Weights of a small multi-label audio tagger.
Model: log mel input, arch wavenet, norm layernorm, depths [16], widths [192].
Training: soap at rate 0.0016, 27900 steps.
Rows from block 4, named by matrix and row number. Rows with one number belong to one channel. Each number is 500 + 40 x the weight over the matrix's rms, rounded and kept within 0 to 999. All counts start at 0. Numbers have three digits each.
# filt: filter width-5 conv, dilation 16 (model.blocks.4.filt.weight, 192x192x5), inputs 132-143, a 5 kernel for each
# gate: gate width-5 conv, dilation 16 (model.blocks.4.gate.weight, 192x192x5), inputs 132-143, a 5 kernel for each
filt.83:492478549473534475533485505476437483537502523438481553500497485530507494503612471519498547474483512467540506522557471521466456469502568479510459535484435489469518626390452480468610
gate.83:485511536448426606574526543532461515484480480462568512486544519500508518460509570533502480531514444479461513495479460523550463520512445528490509489427495502531531465465470526465512
filt.84:497514494497480539485503495550514472451478550504522447431476571511495502456507553495464500462482493488430504598566466428482490454555536533496486475466532571522462446441550471471520
gate.84:505511515478447506465436494499464474474491558553489535521506544454452555545446536503474426475434521456616514522509491483486502398508480529492557501474533515512479406550494465437504
filt.85:500570489453441480488477506508561510463429444470494516471547488562522491549504492536494468525523449479500463463497567493514465519460516554513501478418517581506478477512533499549459
gate.85:517531497533456515469478514497516474578467492427551531517482518533513469490481506438508493448530456546549505441460516500578526562483435580538546478390529536514558441513556475484495
filt.86:547478545467501411487433561507488550496476483534552458527462508563525478477513482527484500514531392558471447499557474468514584462460517550514511465563450511546540584514465494567495
gate.86:502577539548444490521590468461561478551526500540453556465515410493500574548436478443447454560478510489571469566511427512482494527550506527443504437442498488481544524529508555523563
filt.87:495563485418514474491425509532469433478505511448494527465539484467540499515440471476495525407478467561578525564482513457576496466537512499571502533422466474540433502461503462536479
gate.87:530453475530452449490485497490522530532464510469570521526468487551527434483476518534496483557513507423491438515512485529476574516465506548554542488474458529498433505489562504496455
filt.88:598454447540527528446460487493544439425616531460540422510562443547523530408479476496539583509531490464548522540459427463487504447507519462460515534490544431442602509499539443465508
gate.88:490519515504481449479576490560540511489476440454546514481486471514446507496490466454479431510466507472473553442438518512520463551486510479463506529498494508540525492537499540461475
filt.89:498534517507376464515452510599506528464563463458505509501398509475502457488443444422521513417529478486482543530427512496551555488460443559446552491483522498522483512514511528393453
gate.89:528510498499486496474533551521465521505481498483517507429528526474513461525480433470405471399439483482491577506484493493447529562508518509455499474492439452530420539490512438594525
filt.90:509554557427535394526519520552474502476519472437495501436510523559452499520471516533524533504538498454419497514555525511489474478532484511501529497502479511511527522490531543476464
gate.90:510519520497442520480512477479552503522470470477505536518562483468485538553518443500471499582459503497510395478593540433595559490453428504512529445469501523521404506552520466455499
filt.91:525595515460510492495445518516506508517499454496547480472565569528553463468488467491508513519508573501398527491455448533483490513528555532479548523432455490464518439464507557473570
gate.91:526454548487552505523476516431461500500512409424514494534527513482503488483529489487489470521513565460444588533430460459481538493473460516487535468522508472550491451508499473488490
filt.92:521525524521426489466534477504473479524411494528530523452466494506562502517494498456483487477497515492502556528514481499475502481494458507484465510560560402498494579394535476538473
gate.92:535471422471469508526514482537489526483439547463575499519470535594505547452510488514504526564498513476469540481496500574535545505457443474466497509491529462489487509498523446487501
filt.93:591471458568446486521520461427532527460501511439464463483522509543535473504424481541582517574444520490491492577462488452508478473496502466494484508503506442525553580469473545457471
gate.93:473477503529526555487569468543470513445557472536456503572472489528547550448522453466393528590480435530500523468522505496450494525471490463544467433442522496470451488504553463569482
filt.94:525476532504532459430518467492518536465495496497477531428512486530521494479494484451469522500451484503497516494498506470461545425499476491557520480501505530486482475446409468448514
gate.94:483453442557509431454508453435505543532507522554497452476490518467549511510573521478479486542613543520499582509504484454482445497504424515453528477490537461525555520493415470493483
filt.95:468541532495452535519519528444550478534473501490412500528555576517473494461481477469498523509516437475574567563560390409471488500541503423453556495491530492487457481470526481544479
gate.95:522556503477438520459454464512406529486516559550508448511455454468529480483476499494509481391489500459510583558460465407459483512472507489500497515461529521498455468480442525522504
filt.96:541498482501542521471525471522587415453502551588541424566523471434532511486487471486423541552485449456512509511520507577480472504529520465478537567465521466502525503443498568544495
gate.96:523527463586487501490489508502542459526447581567469500554519504497554413543572475521494491490465542522538476552479513478466460487571484532409493515510533487530521493467487592438483
filt.97:497512483444514458488556472546467488509527522478509498529491489545521489488561548478512500488457441508547599570563420452531452428520487481488501563466478534570476494477487439552552
gate.97:571535482472475500476482465492537494524455456435511484487487501495420532489473446451438530581473494463518497500462437476500468496590537540483500481529560580522446486521483450554506
filt.98:436407441504533557484575475513523504478435483458438516495470504495508445483418542515520501559392465450476521518493452498556507447449474506471496537527517519499514473556454448516586
gate.98:498490532490488478541456455450555513533426417560514511534562546493519448536528535438537510500530566489504430495516536478485423548491486468530493446479542516561500466520492568527494
filt.99:481528477510529554486474503531491513485498443553419534462533417476479521497443489540484470517531498480533569493440477479413399447619521483490487478512457510408548451477532458449489
gate.99:453499542527525465493552521440523516527440517435522456429539556514501486525484535464522468480447436465519429538467548482481461484515484568520507424535567492507470485475517519551489
filt.100:568492521549442501470541483554520502490487503493616465498480498540468510576454540496538506496411487479504576483526525462466568473424486522461492514537487488485511513549499509518486
gate.100:511461487521538559552501452522517568580553518525444575501457523489525490534557445471510453543506479541479493519470500471448539482555518466477553480472529466543486484568542543547504
filt.101:432569555530539474475475525453544508508481532476527566444470541562527524533525550561496460455452595469484489536471558516546489401554496489451546449489480513568523501459505438486539
gate.101:547493552538445527579546487551403437472516521504478434538494486574475561529487454511542507453511553452533529468486485547510551445445488486465530472448556451569510488425514483519513
filt.102:437529545502447517519500519529450513519449431422446508506535464495454497608486492479446567492538486518469455444523523502564516502514406515491464521433473516449508446512466514548466
gate.102:397517528497559512518471477427522501445388466523522499416529506524457508454523532465482478468470482558511549584509446425509412526501528477417498547419456490496501476475489503545468
filt.103:503490470570508519448508489547505466492491503460517453558438527520539463410514515459496495510445581498564493467526521532564516503428483473512575517486519514419451491484463471508423
gate.103:503524549492402566529592441512533438471544548548495509529456538517482511483517459482473519463437466532535519554542464553537490512446477444445480465462520507555529484489529551541478
filt.104:472563537512496508479451526511502468494490482526527530492475511436533517460564451463491429431479568554521507504509420432445498404504574558435544576504506469526470547408561483548486
gate.104:494466531515488531513533467445518477503552445505470445568520469513505489523480503468414456417543463500505452555504557483486521480511458572409536482545571500460444512491471531491478
filt.105:510476461554590540501463469476492507581490482488511525482428489462526489505597487498437429488447429510523483530508492493544484424489540489552420509532525482453518483571541501431492
gate.105:489515487465485560501466470517478545499444549477526485511450534484441465506505491540524470501471541450510510478437407514606518513431514520523512428512468544542502462495438448496529
filt.106:507563515515481507547547502468536469470503430525559469518539535439437539548519518478549497498534487466495444453633512579469491521494485587451440445515550544459489443469466474501467
gate.106:490502466541509437455446462587511445510505606514556442543488514491471549558469510553439458481527473480517489493476469494528483516474547492408584452494520426501501554566502520593477
filt.107:515439476474501462557504515488503546500543515612482448518461465446535511557517542436436496536536436509499467530511486438484520538512485465485548556562509494442546577567486478479543
gate.107:548458536497424520518500504468488570566432526498548511562542486468527497434436484487577517466498444512488509527450451512472494523509485553516490464492560585580492400567566544475445
filt.108:465512413522523530435506458477466521503525474467497479484526539530563475457501473478506550556445567436478558419569498497496531562455438541540454556458521510472602430527473520455528
gate.108:520583519487464559491472554531462533545512556526565497529502501493530500477494461500490480511494566475549524485512469479494485447494498457564493447476486462514516497516495534461472
filt.109:491498504478514569517510529483491486522536466470488506549483512511512457486505559544550453468481451576515622544450498484442425536549577429520499535505441483512497510357433537577641
gate.109:456479453460532543585522470420471500490532523586477482504545511513465529440568592510513410454507522472546506508553488468464526487538483522523505489497496524512461463495486443489432
filt.110:450530489532454468510482546499462459464514530555554464497475559465456489504572495521513465467468499466567485519475530510477444475463491476480517478519499509438483526508470476473565
gate.110:576506503512505491476523447443496576529537498436534418523541478510476484465467532411496545541540572540468536446520549475503432459512547473516517457490470484510466524423440523535479
filt.111:520530459540526478567550503469535485508434477501529529552431501545539506522533502519493476543577477442522529485544493473432491489517585553490547506455566514495476437485561521433491
gate.111:522521530459390515543457512529464477555528486452436485460455562565490483542524419517526558406477498481466514544519532483508523506500551561501444533503521476520497435441545550443523
filt.112:530509522488529422509497515570507514571467448520491461534569509525565524448493474412524557513538540496490453508484504540555551441448429513507487462489484431521484444462498476547548
gate.112:515487458503486508518488552520537509462570532574514537477461455427565516439427505523478522465503459498488449484410471563514460509546499614533484450495539478535496459536515482477476
filt.113:419567487450511549527488565409554443522498559514509517484535473484473549533507498434411483462488563483552519495508436492528449478485494504516470492529540527519490463442522460492576
gate.113:582527469470407502498505478535572506488537461491486508519578450458523551495574565485479526543559469536607471478487433496426526515442474516509535458483513568483435474463424497554463
filt.114:467446524436466535451575535505547508465524524524494606485470500531481555540473505546463458444458520471437518460573522511458525466472531480448511482515490494507483485500564454568441
gate.114:546580481504450523483507548541477451541495554511477468509544420514467570546394558556537510492556539482496494493512491523439526420530473561471466518431488501535457492461505510514526
filt.115:454409470536466463516549472521486528530519494448455379485525526492514543474496548481501499505531503487447562549499483507531492499513486521593523542560535483530512422469563586471525
gate.115:451531579509456475521526498487448479504525437478510408558463511547395420533546537531506534456437500520507462511520506510401477569506544446482558514484494467518562526458508513509592
filt.116:511497509544541489543498567492537466570534567495509388509513496427515504480490519463569439523520526522453450407526485496456404548496555493493504500525468558445471503515493498499552
gate.116:502528468523455447477522528473445507408557501539476505534454471500429501596473524551559543547469512476498509530562494538518458491444502396466508504545447532503510437520454487436456
filt.117:513498503523551487424602522524505511479556438554572432449485521559552522467531532520443459472550534494570526538498558461546499446555455502457532508441430508518476477488488492582492
gate.117:548522520460548519500469502577506564479506508517468567472461437506536567486478492525550510488491447470453491518460512497498485478530502481513530430431485573526493472535508423551494
filt.118:472595466533457529446501486541480405500522560428477531486511502507598478477480520544488497546485486457443498488479516482504461486511501484489455505437521534451495510473507527482516
gate.118:530482517516449366542506510575439419493488544524455502484528548478404387513461404506527506516545472449474440508549504518504554485510463543479535436488487483511423473532495496494516
filt.119:467542493487425486453449579492481515521473488490511518509456450457562549495450464483605493498416530525546582468513531464513528598524426470497524451504521535518476576533496463508522
gate.119:475549453390519501478485557493539465465518501506485473485499501414490526519523429469441562459433449516540545473471552490547503461493516517537511496422561477529492502517510442515510
filt.120:561474518508530426497477529547521495516480466458479472449552474504519483532426468452560576476510460561518502555496484461519464516442538459450536513562438445543489588483525479521578
gate.120:492484543495449564488526498505491526525475532509514548520526405499486491482480508542517534453536480463502454467489448531526528573439430510543542481489519522501497477584517503452380
filt.121:535511519503478514493471475520532527483486514450507472513523491584545476532456528449549488509498470485578638460546425471468519493540495527518549488401498503438444571532537454526521
gate.121:566525518438418513459544521451524563544509492651489479538609476502508512505474506526477439480535522503481486510467549503478492596523411506572531493477533529556470483497468600481544
filt.122:567490586461537495522442497484523507500519460503483520463526494507445598465458504537498543573544461413443451488522463571507545471498450496515518462428475510451545477579515493472434
gate.122:506477419525487449490477571527500502568473498476459462555495490473537461541518478640570531499465525460510482532520553507535480475417502511493498433483487543483498507521386485522529
filt.123:552471476447534472551483515541485535540496516509538533483477471503491618534495538524417459410558494529594428513457504564511602538488492476490510524527520452527466488474504514528509
gate.123:551398564441491475511508528515515503574451556548507438469487515500433508583517466536412415470570515465557512495502495448518498466476562455483562469441569552471492477486511464492523
filt.124:458412527519547481504478577444504522527488514507531482404535478459529466540452494474507505514412507475516518476514553415447478515499533434503510476478460512487519508489505514506496
gate.124:540552509431561491477483550530425484489550525532452504493514402570455508469490471525413458493463513482553562495511507457464554476511496477467544478531525484501493568546521484542513
filt.125:485536483513492500481490528492538540480479477520489510567497520532502486475423496495544529576518455455482412499516494564520448511496520477478506536517455517506499534442458485543563
gate.125:475512420495503534519558521515501466550449502510532496516541484522501470511489529472546464485426455506457518541479536481477438470504448506511484466498540530494398439414463520539536
filt.126:543468497472500436517525524531489457485547504444467494488492508557515552500480495518475495500508504464588534496491473498531550485574527558519542459493550535590455478471504419513465
gate.126:484488549582550478541440538426509437512553493534512494489545525491503492465487553512548468484484454540483478555465495509560509537483547475480511446440521544475537472467509442480520
filt.127:473482527473523451473538492428525575471574478552526478534480528489575502456443481478454500524496474541467454490506478449511470562477517478482447511568564559513517515547438537467498
gate.127:479474423517461527425523530514462480513511449502516496495469468554456468463488510474449525511424482504516554527506503612485527476452467517479489483466492550457554441526549487481519
filt.128:524482481531484495500479477464535503492505576475423482498454502536484511489500558561500500526489509471558504533511486478526526499440558523461536533522393494554467514521500510537436
gate.128:496467543522490456580493508457578521509527502529449503521466520435509477587492483541523488549531471492503484470489448477511480559494498438526477521432507476512545534546524484451538
filt.129:521487610516438508494445492522599543469537499525503508483436506481489544474488442510469563581480485448469504463503495509509495484434510501578482477462465519496487502520591510502370
gate.129:539527499476507508534487457490481526541575503511500478425518444441471516550545523460436465473502440569538565548464469446488551526489487517543544492480473530495491499516525525550536
filt.130:533483450461474498502472497590514549443443462454503457460480534462481485534526558577419543485466494538501486460477502561477518502548467506459505463510522508520467526482473481517516
gate.130:546575574464462500477493481574537509547540455462551504560527517525524494512457520441498511556531473463401464508506569514574554490477423517536533497430466555518453501473508515531482
filt.131:528497464524454482446522478411494410501512459487564489479520492473460498544487522436433539542514451558456507497535473470525479488502502509535499463498552518531556513552565469569483
gate.131:549495539533434414433450533445435549595436484453528562457527545430508452499471535511487528497546524533533481483415541500517545523441443533520488542480506477516487516491469510462543
filt.132:456434468527500518558475460485557482541466476531497487486482485495476536543512490454438529554511565510454413443466532615633584492460418506500543461489527469503497531514505562452398
gate.132:565498512523398520461476521514486531562431460517457477467514485524483468556542509466544535545516509404450448421501576596465503515550477590520448521441540483466496432490520535475480
filt.133:459487539507516469461518498451485437548487482515516457493524406541457468533487470497473510479492477482555471548554491486517501458493473501579497464507513448540494482445525537456507
gate.133:571483491544489416516479486469524454564498463476527520475494517483526505469522542452540456548527588418496449495477525461550468508572486539498481436533466428538526564454571479449494
filt.134:483490526448515528496512500510466472442479497472535473449507462515500508502544560495488546541492465489516497508484471511455522564485503452468546473545477478540530531547502416517545
gate.134:532504570494447506506461462527536508541532543511558492480456496537538603514497470497526486513458491483544511513453483505532515475553544575449520518428491470609488434518559476470536
filt.135:491560508427465511478487520490495488515496510535446527449512456548458481498457490510533499470504516481504508518450522514423555515522533493533528498475519479562447500456435487529599
gate.135:478486589550488536569523482507466516535534532474447517510510512522534503493566508475494417419488471499541616507511463366442472518528524483523527493508481529530413479565493529513504
filt.136:551519487449445481576500530447432535523478475498414501499480525553486484507534503483505500537468512444478559440573479481509512484459548519604482479459428517477527490505546493508555
gate.136:511474525465462450507502520497438463554540543511431496518478500461473416589500463535496462524543441511563556497533523509493447489458461484504479516519462524522462464498535527473512
filt.137:523549483530464488462524531550511481541535485473542468532455444492476504497525466464438550454529536488505477438465516537481520580482563471552525435500464474412561486480492441486533
gate.137:487501545429509545478507459474485489549447469500446496518565473507474510561431541484485592507492482497462510529482472468485516539528465517467520456469512522529513540407513506476531
filt.138:495470505550503500472464516505494536451514483533482498502503493496423494521431565521478551504504489508441545499431513559469496474511491509422531517473513521488511456525473549485526
gate.138:490469464512461440456498496542522495559442505497467514495564461490469570532448454501466533536471489493542479416533460563550505493477515514526437591429435477545544487542576457479522
filt.139:516484503519455495492482503477431481547442517479458474493572453565538463498527484467450469543526493498481547473483497507446506584461476467476438506531502537509539427451490562445502
gate.139:501487488567468501484481470462545480521438486496511522472576547515549435512508490508516487504526508537534539569466504502466447561490538489521439527530524501456514471466526586467514
filt.140:458398538503488502503500495512565454474472600516487532518497528512455437503424537542459489556469523520499475522456463411473529483468477507463469495555452519553443545519494418480501
gate.140:573549556460500545485514500571484529551510510508470565462553513496387530448572461461531565518488525475492452538522520466466502493413432515521547508456537468521501491541454473495511
filt.141:439499511489546443510541498508459478485522555522449587527526527482586535461490548495454518476531516480525389546448514450450530479507518569497532483468519530535485488439465502513507
gate.141:477474512510515520481475555524448521570468553455515589563458523496557526470500498419521504470535536424507548534540500477447532521501454509485499486499539474498432522466499544543549
filt.142:436524519457479574542379509502429506527531522546521454502449479392592584500514508496462526467451498518498492552506500490547505506538554517443480486529502437554533505538508509529454
gate.142:551520525538497470446482443522529527506489475514565494485477468482544456493495477509592460493540551488522449439564419535485460485496543489536458479453528418481506472497578517500480
filt.143:486534429536528509450544532487481477462497524476477504555544470512422549493509495526515575482476492469491480471537457509530456491446553505526483503485437514470528406514486571424473
gate.143:459555541465549540494480542502501495471529540461575521472505543502537437457507588538545485527486490547564542481482494563397469570491464500423573489483477463487452492500558480487411
filt.144:401522504607499500442523492519493496527508481498494535465485563540471454517497508512480481435448464479630611601477482376437500471533544475471528509537483495549495593434432496579570
gate.144:523521510486479516526457391534516526503480523510482489497462462496521522642417540463484445522508509440471504496548545542528539502503490538518555496519561444532506510548437543534514
filt.145:462507528525447511385516457464554498525558538556494450503457525512535458546513513436516537524431499475539527541557495448503561523518420514498514457458585501457494526505521468553451
gate.145:505438556527484512558607572497519472483491490543488514479465522551535527469520467477478528547510462490589497562560530539482499536524460451508504471419530492563550545446460445507578
filt.146:524521485504455480438514512489497516456453426492466467563509515502474484491521498469491548549536441452415530492459456490459506556473506495514501535495461495462492474506498532470469
gate.146:563466559438403423432552496548454518554421532471481454527455554504443533468442501528515490497507552409526458536475520546429516506523493489459569415475545495573482405541456459586450
filt.147:477453473505642479530505449542520576497583431440448459569426497534583454436523527435525535516493534492473515534481393517493472543508472500472473505539486442560569559573477528560470
gate.147:526442524463502490508504519567481482475465494482471482514603508503418507471541497464483532434482475500541543433484559529493504537518426427506470505525438504432494574433485504511557
filt.148:470511470499514536511579516515488479513531557448520493543478479455520487512514482524546451431465507506471544546506488521486532483505478394522508511525490450520532535488423505538506
gate.148:467515410442625481561522543412448510473520507550506536505509440506465563475449486519464566557463424480536421429522543562510531517432446478465499528500484507581480521485471532520536
filt.149:464451535518578604480521484537455467463475495563532482504505440501502558502507535483497509415545534488492491539506493492442507485513519465559499488477486514475496487551551511481453
gate.149:532515499495498557510532571494509515520503510518496561509420507500458462569501576472528518489479479532478541487441552510519482525457492486471466475441513532526446515493501509510500
filt.150:442488511506454487521513486426564562512491450428503559448469520583473520528576499466444465530459473542467423522473540542466505522454524526474524478493508456567532447479490496438504
gate.150:547551496510498426467531474517524518556488528580532433548459498488478500380439455575500532507434478525571490533443489531491490559434469458479538527466477440555475458561587487540513
filt.151:469546512525416485493490539521462502510525504474487484529520436494439499500508434506599418525496495530474526525551446422565483472456498630519509434458482492502539465473484563515509
gate.151:517517584467517448385535501525440445537462428431513487578540478556473554416461548519474545522560500492419541517455500511453538486441450509503529529465526536529508422542508496517479
filt.152:433494520548508488482510542477528554426531501528496416545499486497524483522480429474525452555504475496491518479550480497499503480513550515487388571513515478485510512499482491469465
gate.152:514492530515493521511461593520501546514504457499499496450494520545462401543513490492499483510444498465462554473481546460472590497497484387553499505502547531532563505467448522519504
filt.153:556543485569494511523422535525521551486488447543484485505471506522490515526513508490521533429501545491558543539479464476368446482504511485474515510464507455513565510506512509498470
gate.153:521462459527447565499535562439488528511559518563485534534537507434547462510486469492509498443588560548467528472472540499424515458554565422484556502464533483487469452501550511511531
filt.154:488421507511507460526571530520537541477459475493465520459472528545427533478467575519494479515516489498434456468492580517521565435539501559562464480446521558460498494499493565470531
gate.154:509501495490493512571546429529545575534578460513505590525533541443523553442502500543503459455548489485531462542449496554441495457536421502457513480524516484497449476495593389422547
filt.155:447530475458519540458525525481463489452488543491582415501540461496497515494468549591470450436495527465542568494396497497476420552495524468441532506546486493538546483444491490525490
gate.155:549558476463514514524522453535484499541497480577486482495492508506462472481521476488421498468502502498480489495551521575418508550505617454489539511417510563533537508505533462551528
filt.156:538485529463455489554479506519497565546468444510558478497507499532509491445496482446531533554552576387506517501521521498532575551490392523519507440461459499475562446495559544470482
gate.156:474470545435456555557568522516475530499471520514499536516485490532434546517425521454514466461462511529562457473501601519512472473474518478484518481510502575511530452500515505472512
filt.157:443470517469464523596502507579487467508530524469452575516396514522488507530537471501476525509516399550507511529485503552497460460495536434406534476499468501623452469448485517522542
gate.157:505509562510464482582484460506571524471527450479498495527464546482437492552500464456507529524532480458503545554478482465455455558494503518497466461422537512517509495505522514519478
filt.158:587461573493475566499544492489521564496484574578474496447505515580429547499512525518522446442514602443462482575505478442481578442483537480474508511487565492475497490473504477479495
gate.158:496495549490479478464503455396441513389479419517435483490592487536477530517484486503543479478525503469517480503524521460485562568482501557496491534439502486451491471470502525499486
filt.159:471471495522506518479499475472508461488517470510493488504458519490426564441535511455468431504515539585443422456490519523511544518519470508587442464527531464529494524480573516457493
gate.159:550522455422428505487446523500511526507485449538389499477533495516530433488473484517466553512428484551529511519487470484424553536519478539463518480501530516498473480507462432566541
filt.160:534517575548501503461455456494527452521472469576470519485431455445493529570527445525437511536539499550456470483524496525500517494572523517509593474336534524489508422519490449576512
gate.160:515514471482409598503517525496474538578456424440438451531567535497546497510521484542482589485537541453462520494492469537582535417553503494458558526482514491538542472485409403547529
filt.161:513465511553460501559507447527477477476543561483426572511508470462522530501467517478541490495567467488472496470555448509480498456478532402544522549498454479495543463433529497513481
gate.161:512514551508499499537525545484527543458450462594505449508463545476438470510494513534545489455563525485540511496529513440540498446477462478575451427508433503475470505541556521487495
filt.162:471479488529464456498615479493466477513476477496489452494525564503486490509495516530530531422501587482436480462594497529489478448476471485525532518490499517469480491526513459509461
gate.162:416477534443515549492461530530525493485406485496544513485494487454516535610508510548551501510476441550499543524467520552507487552454474526493515452436488480519484419553429469510486
filt.163:478522482521514486392566440485464408583519483491528482448500489546519504469538468449577524476473517565505501468541541463544533437404490519443538462507533462551486431482454492486470
gate.163:444549443428428568472483548513544431493453510448516469529532480488427515505513479518506517536497529454514450482471569451541451454457458441496555430519569504541472477457539483513485
filt.164:467492490502584562512513469451405530478527495438498450563550442466467498484585508562451537551502545524466495480564506474431472494468547482468509500527499596485448487546525484514462
gate.164:500539489482475492539488520534522440538455460484518549497489551404510456443541553453493518484497524494558502519472460551495478495502547499477527536521582483573491520510492436505535
filt.165:502491526471554543485462501468513506401530527503533539458483521407472476415488564508488489563442450499465541446415485448433480480541580492542543549452480486530565478557540425503501
gate.165:468528460495530460531505552479449472486539467497499482533471611448520545523532489515530544475593471478526528465467507476503470496499491514455494472536516516453480548615508505569520
filt.166:436560459500563483505523534490513545536545497430551451465622488448554444419451532505546489534482514537463465518476460541494533552437502528523443471489459520466471462519521411475550
gate.166:553508500496509524490538527476537458505487445504516435483486432438540557486513525448469460476513499427468507441533428573588482442571422491527451452519499559435478482551491549461441
filt.167:536496501539524490496523463443607481570493508504474459495516490540519484493457452476480499468466510556492439524514536481504497536489450498540541470542501447556473514458486450482516
gate.167:502532532469536429437563489459587505518492499525592525511439486520536500434501457452550481576558508539510535547509488464461489500490404551428499386516532427499529544508542502544455
filt.168:511401466498531544523436498486487563497461489590550485460434550544552444532485479486528490480531470477528556533511517426418469507494560464448512515488534503432515423481483557516509
gate.168:567559510554497521469533460464553589518490474493488444521517593496486549506423460515433437477553500532467462509454542537534483495509519539564470504512510538557496463491454511550498
filt.169:531468478491537483407521467536488556483528512416481489512531518495451515445554505548537505478471531450510476521511520500497481450516489491587424548558541456509490472521476503509538
gate.169:521425490495491504514605418393455498497513466499530504499518505501517496463516458508473540563532572439528567443566491545470476487545519517448489485500510466490487450608416446508519
filt.170:479525480463511533565528507509422499564561537486468547525535519458526523462513488498475429456443542558516559441560472497443520438592503442515506470577455483499517527461467485519544
gate.170:486507495505491487441491465526514499534456438431509518487571531478530490453499412426574506542455496473487535461551576555522585523480436568507507528472502543445454487544466461543438
filt.171:442460479509570510498542427464550451476479446500527588416531518450573515451454520515575486547545483504502488498499578502485483474569532527542437520505484506511423491552537500434498
gate.171:488498515519456519579556473516438463463477470462513487494535500510546569573510403470498513498515450423533436458531541529562581501450469505493496485470505435489400457567564474518472
filt.172:589529434456523418495541516517533509409526508484584546477410513475449501540449558571510492478509459510510535525513415527448490487555572605504493474443547531465573495475487487475505
gate.172:527450508457496525561511461436483572556505475489509452498602449487567546478474469512500499580507482506391465564415538575495538559515447485467539489441557477493545552559485503486533
filt.173:530485509534442498476450549576507502484507481499573550437515473511440488542541446483514483527472448488488517545467497530415508496537519469495560544457441449467489490463556558523488
gate.173:469485529502428525518447516531522515526441440523432490491480458498528461495536531492544523424540427481506456514416525461463510569503433473533545480473526582499470437509450495534493
filt.174:492495554494497491507470552500453479534465537507527560452471588503460553564522593448455449417513503470518510561447543465553469461502528534478498509444479474498516477477459544498484
gate.174:558477444457564421505436448445499376471545566462478512462487535534516548502454473427539452538454466486530470505504490485569514503541535443546538438488442490480500533464493513459550
filt.175:476470454522529530480533495501456485523568502464474504459493442497486601575503523497466489493442505557479526480456535555501490527502456414456481559611440536513498505447409495556538
gate.175:500510484518468539452541528505517495563447442481569468496439516502484542482431506506481480580437493471500564535485447499456460481579539584534501443413536555507471498469516449510527
filt.176:461472524548509505451520512493481474550533526484548438523557409541478475500523484518506525485506489547480546557471481527505489507490495423565477510460517477509550505500460464468510
gate.176:545524499529495503521431510437442460456560469482538445546508439478474447452496524486530510470509534468480497502582477580482528522502486495442484450519551509518490443465475505470419
filt.177:479567446533422495481551503457548496498464466537432440608497567502468514469426502524496470535478555469464476524409516525505522529509411527512576508473524444530505509538558469516492
gate.177:473471521533550480514553531494461479510477515536493503490561490487476491541434568508555572515544525468496506522568532496511481478516537536427478451526465519496522525457526494468484
filt.178:576522488536524449511539480533467520545465507503431555527441472371482509507517551598485528567517477519522511492441472490491465503478544564656507492499540517534527554465450483510505
gate.178:567548547516468437455462541464450487492571454495528414468466545537409489494492509514484529507562531420460448532538515464468443498563493430507477566506561493499599436492507546435543
filt.179:489518520492462477534512512466497513452562469529487566529473519549436528442473459494500484520570506487493445509483511462536553462506445573463445523582561469524494468495539487505465
gate.179:494527523516484587509478502515518480472474493470475517442481513503547521560447526470453428462538496477501486448455522550495477452486473488436506474431500544541565494592500490420428
filt.180:496493460415477442541462528488510607455449478609510521437506449465503530449518449537459528450506518407485432504498538522500513475590455518465468559509411450463438480465470545491498
gate.180:476504465536488521484538455426483550467483521526477535549533448476465532578456584516505471485541543521517440472495466538418487454503477523436493426510479491468471441517483507476469
filt.181:443501517463467514519513527481520518521451495451481477516561552430509496495522499447504540551443549411590561517454465475455512462443497461385489589517517473470571490489525466470511
gate.181:490555509477501489525466487559509469478492469501537477533520539534489457460544519510540507527535489510542530501404506544536402566450527587484510427500537435450547459529486429581468
filt.182:533473469471502557477521505491537504484515430459478488541553529517481553416564476527469518610506490569468573537537410458440471507548533503468511503503535476543471515441503480541523
gate.182:513535483407421544553500528519526459525499454503473469543538477488463553536490488493547480488484470493515507482510537474451483564541450472522546511452462552512485454485474498563567
filt.183:494461479521518471476504496573491461540460457545470508561493439526549457421485471510526497417419542530484537479459538455442448555486517533470500528506454556538553471404476529556518
gate.183:478526537493403503522487495570469502529468484522542466468456477426534519506510575514453522479472427532463480553509526499543508503431499541538500501475533500569498443473486455497502
filt.184:482466500453449415529515484570387434506493560487486559542516496417520519565513543466473534469500474472514471494528560506473521576428427532496506508424486533541474486513468505534506
gate.184:578456482497493539482567492516496496562484522472547450407537482473518494460507522434492437458516500523477477473495569526541549486533445502599465465507498572515514505536490491494463
filt.185:485463491465570509516555519552485552463457536544509441475606469462516489525516519418518487579507494437457483466530521520532552440461510559538554470424518510498399539482473481518501
gate.185:529471489489540515436547513480449515522524475471492576425537422550480462484455478487511458460548528514521562467488501518433554504524464497522475461466522483503476493563516502451531